Rows from block 3 of a small multi-label audio tagger, named by matrix and row number. Rows with one number belong to one channel. Each number is 500 + 50 x the weight over its row's rms, rounded and kept within 0 to 999. All counts start at 0. Numbers have three digits each.
Before each channel's rows are labels from the 100 clips, of 14976, where the channel reaches its highest value: "responds to" is what is common among them; "loudest" is the band of the loudest frequency at the time of the peak. Only what is clearly more common there than usual is listed. The data: simulated sounds of rotating machines with and without faults.
# convs0: first width-5 conv (model.blocks.3.convs.0.weight, 192x192x5, each kernel summed), inputs 0-191
# convs1: second width-5 conv (model.blocks.3.convs.1.weight, 192x192x5, transposed, each kernel summed), outputs 0-191

responds to: conveyor; muffled (low-pass)
loudest: 500 to 1000 Hz
convs0.2:505516538553520499499516449577665396457493515549489566503428417548577394381382526531482385505505458567502580403489414505518468492456485514550545551562513519492553468516510553398525496517465485470442526478541501421535496463456366498485506457591489524476485495539517552500514501485524567470419469372515475427546513372517546480542524536530505567483538517514486516478481517557458526456450581378588535510464508519489543525511474489574513505547463506501466556485441388377513547474496492482440439566502522492612459469566501489465548479500527481429530529547496545468525448571561510537
convs1.2:489524485500465494438516489556417445444490565474496528450517432457421578509475490501520405438492513415485514428469448512516604452567523406572414472547506518487421495500584517483562533492515488494404528545470563465496472583487479577484551548466445450510459564466529482431534502519514565443552458497550366548487493547528528563444543476509524461610409603546541468456403455645475504445476590436531501522466491477553535448408518564424532466460481431444394526499482532424535579480446584504515455534480543491454474477506492662495568506494520476505544404500504499469488438486444460478

responds to: turbine
loudest: 250 to 500 Hz; 2000 to 4000 Hz
convs0.77:425450543442529534474543527455554535472454443374504429588489396498597422490522567405520479483377462443470477434410560471451471505546485516603470451511349512505524555496485417338489444484507538469436427472530434540458522462587480538544470489541492408479514517479480486508510435523518427484481500497494541419554466497449495491422402560563485545414518525572455575413551482481504501513439474487460519477554538502495510522577541506481542457486414490534449466505413478458517490406475434478570437500504412509458448550494473525521450444530488491494493464561590569504537585476546520446
convs1.77:439499507416518427420479438441536531471431513393502514508450476477566525456484419625489472509486521520488458395436489551459539403502491430482509457436476453483476456447529474511547422464453464546530484466555517534461512480517492550472413416465532477498477587606474434513410572417604483475534454466463480522476528503468452533458485569596586495502441531416452412482472481569421499487508480487556430468487385440510500415576443529525434379420497438470487505508448506471496437483569432513406529473424514497440506492520468447494516443515485525516383406439476565582450520528532560462

responds to: turbine
loudest: 2000 to 4000 Hz
convs0.147:434468570543476543456481509460560537383516512482499456574511488476499460459521607446474430390435525402487533478467443447509385436508448502552509447568479511486393532426459457409513529494507480511396487502574519483442503487535494526479518542523491557561534509520496431556484451526512460475490499495509512466557460586501548500476557534544364554543485486536500521396515473552586566549506465383450525463505461445482542535576584456550450428506469537518548535504437527332530470476503511526532487511491425570495472604517543484436378471487448467371521484498488590442508524461592503443
convs1.147:412468453500556429410521454323479438469490564495528479537468480419536499507498431594554528516493418522558472453477502468481465518539460510495498517438438498450414476475507415508496433492404447552473531403530439507526597477559551555505447496503583512463510472616512531460494552548556444486531511444498511544384456467462478538518460485562450491479443391380495514456432535510480466452524448521515403544512490550474490479472468516596482372459456484541453510390482478510507510491612441475532510450378477510571401501535473399457552501522500502447427526544545524460515522461409517514

responds to: turbine; thin (high-pass)
loudest: 1000 to 2000 Hz
convs0.93:449549516464569449443447469514563532482490419395503511594529370487654427491496654396536492451450498415511486406453576489426489501487529545617487424460391549491495559460556416488481501409524525528451469532567487471450568446541480574509482423520490499505502535494437443501545437464495474533502540469465510545542452522500476512509414619588472557436500456577510598443492474508516504543519540455478450567590489513483520497562506506481478489501442468550565502560433448450545495475384494556561424506501429497536497534540492517505447516486527484520511464538574583466557540499532494431
convs1.93:480482544457513463373516502470474557505481472430447509621454537467559466474421463520497494529495514512453521476488446460441515402554491417489522504442486444477480446378457497502547473333529509516521394455536531525425542516577550510497451462580588470560467459540493442526390455461524518482493458492506532471409490422409482461477520554502581511489496543470446446451528471521392538521549589523510371458504410364470564471530483529510413448373527482461466525466434439453479471520545452511445396455415518476435524519510516456474500474486507565474445437468498570572524508541538497470

responds to: turbine
loudest: 1000 to 2000 Hz
convs0.118:340588552521482517472417467466471556491497507559505536545547493508456490499460525498490455517489451543336587488443494378527482460492479569465396592490516525500551496441444483455505509433486465581478439483502404584381429526438504543500482487438542507472478498295500476525475516542502468567515453441480480538480552611498503485476477573558521465545467480516474557453511492568556524505446571523517561554382412455540471510503497529510524516333595503495504559522467604468464440517524481529484484556482435514514459489527446497470514444468504451519461509510421551499482519489537511438
convs1.118:501472496388547456534426490502439490577468598436436498544481517530518536424465529444565521519541508481453515472463519470436460478510442440472586386478486535507486384471472475495543449418476505510470462468537472449342482526532500450420486447557453519527526475486523410544407526471500492445506484487523511551327468527459531450477472480524540519447507480501488430466413500507475409481510549435507442529504401404439501562494463401579528501445503525580508493429459439460489486482516421475485431411560512506456492507512529381349426467486568542420513559431436518513512449577494476516

responds to: turbine
loudest: 2000 to 4000 Hz
convs0.166:406516509522522438431484528463571579387512439457489484606544415446604449531496640540566475484518542450525512430449543473458469508515498508583513444401444523438402578375550474449492499427513495518512465495602422425492547491571580553553502473504520495535482517505481420487494536505499474534560498479462505516570511534485530481510418617571476559466521462531517614431459446538510555517496495477530400537533420445556516511600570541468487452449445510547531543588440517475536463470495479573552421504488481538516492540537512515458553512525527463490598497561553589456550552544526431430
convs1.166:469485514472492470399516513431486613452478504437450515581517510441480503452453398539476510507406492513453463490488518487485508482568532426550547492484436441504528481411458467496550452366504500512468368488559550562444543486530514515466429421526513455534501510518457421530394495487569506462495492532520517498409463437427469526483513613559593503488559428484444472498528444532441492531521560457517327463481366412471580520574456569518428469411473457507496559497393455440506470527552446538417374434464499510455485520499543444475455469485490582461464447514528509546515491548532523475

responds to: gearbox; imbalance
loudest: 1000 to 2000 Hz
convs0.104:438503518416483515429532488488563553356495590526446518503507502489579439487475620549529432461501551438482543465432425509523464564468487555548435459534500577463393553498571514508534501435542496557454481481585508445458513510510565503489460568512504522531422471537514447489468519485509489438579494513479463548570527482490508522509520578556449545520515400564496618429424435534587534475492475427439464539548390485540506526545552430518520460519386494511541567559383568428515496552508556518544514511488498608540528449584483494493477483514507475428533513479519557403537615571550380465
convs1.104:446500483498456474321500532407471477494479475498473483608517448457496480534477344558509498480464539464506497492468493478499505508621484479519590517493470459445472458478529486504490456421452424468467461482557554551504559586607531498476451517562561528502513485533493498507408501560554507482437527479552591490309506382466472498520518526620548529457563424457464478495457506506459552539584511466536326545541416458446537516506460550601373488423495492488480501502446475441462480493534481481526435461423496534541478532552529498446475454493473484402446521482518493477529502548528508468

responds to: conveyor; speed: slow
loudest: 250 to 500 Hz
convs0.143:507430479523454580465517464381481497430528630583569532450505578493462485633520465553539488511500451528457435569506491483571526526480488487469435586548557513486467512486525588429467494519485523520447497456388489490493443519491527564468447489551465571490395433479544430497424559552492582507424437537474416444509516492536495472449600469447550479436462460449510502555458532401394376475509464469346447455520516532492495506535513492450463430477530486530530433478480534520420509564454568522443488508420508479489571529452485574487437459543471481510467450537453496468474477617490383454
convs1.143:554430429440595485454509531414484463531606494586524528418470458509456596528543545477524488532524536484490522487406470539455401510555472575565512524485553483586500564514560531497376559518512330473473535541612519474546624560528570562441546488454547523465424500467490475400440511506463529596558594521547524586479583490525432480484477533491464523448574525506477538548461392581522517511477476495500551550526454505504550448472596533482503460531495517453545506508528504535529556556510493473541562587517555581518537535552430500507556454456488459505604529518481454502443545550560471416

responds to: gearbox; thin (high-pass); electric motor
loudest: 1000 to 2000 Hz
convs0.87:535635456504585475508458457515537509500500515546526497628462500567507492533438521513512529403445537536544428475464564529408485436489514488464528506455532499517599524457507599692507507477432462465489518517542419494484484418542485563480509465434370476516536564502534538557510547389477504533532544459392416555491441432454524527514600556485502490473525405550462448454517422563512567493442517378599546591539559497576543493451506446486545414475502492497563475447468522431513487492445462526414482484466531465479457559485505481519431508514603486430497512584531488502456540544475508527
convs1.87:575558516418473545525423447563516501463504361519493515473537422427527524523511559552513447439585525425479412500496462537486525447480651410519549486523480422486470425466528594416553498508571528561543473501494583552490527448433389558494545483473519525457498512561484523528500563425522447476490503461410489429452465458462504562542440476522594473523429570518448433518427538504492480528480599571491575513433511566463539477506497536468458497524529471516377453612478515396516496421470474514356503481512531448407528433538476502555511472548475584550501458417505527539508494520555469470

responds to: gearbox; turbine
loudest: 1000 to 2000 Hz
convs0.9:450500495500534436440501529492608526440515409410449502547493431466632453531468706494534445450480527428535531398444551501453482539511522511627471432442393547464442557409563427466514482396520516505481475517576494432496556484564548542533495418481513493509477520508490445502514507446504509487536500518468491529558492509475494493488401603586487549469518402523500582453446422522507548514514503475480443548554434460506506478577565498462469485473383465535554535576449476437567500474460487556558438518487460517546480483602519539462502512521533468477565473544554584478552532550540431433
convs1.9:491495517470495478388512512486551539470494460432449505559491521444515510453370375550499515494431534448453484512477463466477492448595509389525532503487459467491489454394490492501516468322497507501440395483542545534469546496575511511492422422554555487539489479529461449535382480462521520496491468532514515466436502399454470484475535554522593505478538495504440465471518446551417527528519575473520306475536420372491586461532480553510385464397515447487467535504389466398479467513538461503453413443446496491473505523519549498481487466509481572467441431519512540528517527536547498482

responds to: conveyor; speed: slow
loudest: 1000 to 2000 Hz
convs0.115:440507552414521433439482518446504431452494532493508489569534478511469462555476504541436477396548622543500539517444415524531470515502479465590493484478434476451477521451597497515526485473438487570469462462521528429527473474458579492403494523550480498514551461509498485493552675512591477492489494578540459488551618571460483530439470532581462547537510476471469618447405397457592542411453441454491422504548450513606469520516570410447526477481466580477545509462427553377461510486467492506527485512480537490446516454564506545479547416457479431490511522510483504490477532588642461471
convs1.115:454464510480549512453474536348506479437510605493498514550487382412510553456498420452488510534387489424496513491432549472486487495555478514476495515522420495486489472523544447511449442506500413448408501538647579563483525468591468512463427561551493445373465612497410403487471543526526456567514435585518531479427520570561387522386490569564511500417513492487550532438403457515498523542503512477511469559473457564442596495516508580561456561478470471537516496494448508385529477487492495480511533508518417535571520536401462489470521465519490573512483439514500528474447520461468490478

responds to: turbine; rattle
loudest: 1000 to 2000 Hz
convs0.44:406533551526515490460415484463459559429532437496505526559571456482480461485505545451493484529475458521332571453454512364499472483497450513508474582475516494490491486448476495462490517362485478547470435489527384520352497520508544523461467502474538466515483516327527430523476556549430479564537458448517510556506529564517523473484487591556474511493460460538490608441488468521508539518446467536535493517414430443547456544558504525504505464312573551529544540544499566539483439482561466544474373478467455526509486519467478417467514484429485446467509487553472569490518527484557450396
convs1.44:452499489394551427497495472475443558541446597427471495544518500509478527394456448443526591518502492492457519421465524511443475472515446420555564436471447519500575434477464509485571456390464507535474431490546479462381482505517534465463465401518476482518556555496491415564413551485559455434563482446535510539353453523434506500465468488494516501449493470465463445435470432537469405495498554431525416481477433415479561549556468490523510473437534499579497514422405442453536478473527432531491384383518517521428479558486542372406477477502573497414504531434479522532473519559496507552

responds to: conveyor; speed: slow; thin (high-pass)
loudest: 1000 to 2000 Hz
convs0.190:507506383484369561491506466426490481431491531570534527474464599553471460560471562522542493444490530550458443529497392520528558474521526486492476557547537486519519571502537604503460494442464425535473484500395502478535446529486470587459457459479501507502469474459496498544468551561458591551372444474519448396524534486519492530443612525390528475477485414466499566491449505414429451512562453438397427512486499542520507487453531458454479445447509545503496436528445459456473536619393544543447471569426537440507565525494501536562420511503554483433483445487509517459488460629574395464
convs1.190:541492440423490483437497541413558487502562474537518539412557505483483548459472518520469464557560559509478489436491487581384398429560528506469543449537590452541487526555535505484389566504574370456472531488549549441519501546528551587431539464498553471439397493442482443492398542519474575514516545516561471555553588461562400516461520503494467507517509535508538493466376431630501566496431440484533490453477441487506538455448554548430549464520450462418517506534518431476505508536491581483561544498541561536532551556528370495537538449451544475536592504546433472505420529583535490470

responds to: turbine; slowing down; gearbox
loudest: 1000 to 2000 Hz
convs0.102:428500503532557436432487498482584560475485423363470470561538379465647408511519621432541468523442520464507484417478575473443497507466529512605464465424356569462469570427537402460493478416487526525469473516548482468489545490540483534533493407446536519503494543476452443488542439494501459525523495503475522576513531515478505484504350609610485518477530497563498583421501462527533521515543503505518460569562436441529523477568522541481485514451415442554541518577440413467577470473433464541570411519494458517512462496565488530471520525495524470503527483515537566488530526512529453415
convs1.102:484493526465463489388550517494526547493492475436454483613493535462546455455396470545486501506462549503452516496504482500455517445574526405482560458464474431461561461369469509500512450356493529491532382476509522539431543528557525485495459466581544521569482502500492490548332451489529511475470439523542539485395492450388477451500512530570608505467546542515470451484562506493404517510532561488517351452496412371424542505526448506535379483384508488487480498520473448426460468516576460525415393441441489517457506527499544417468529490505490542457458474485505541537531488525539495522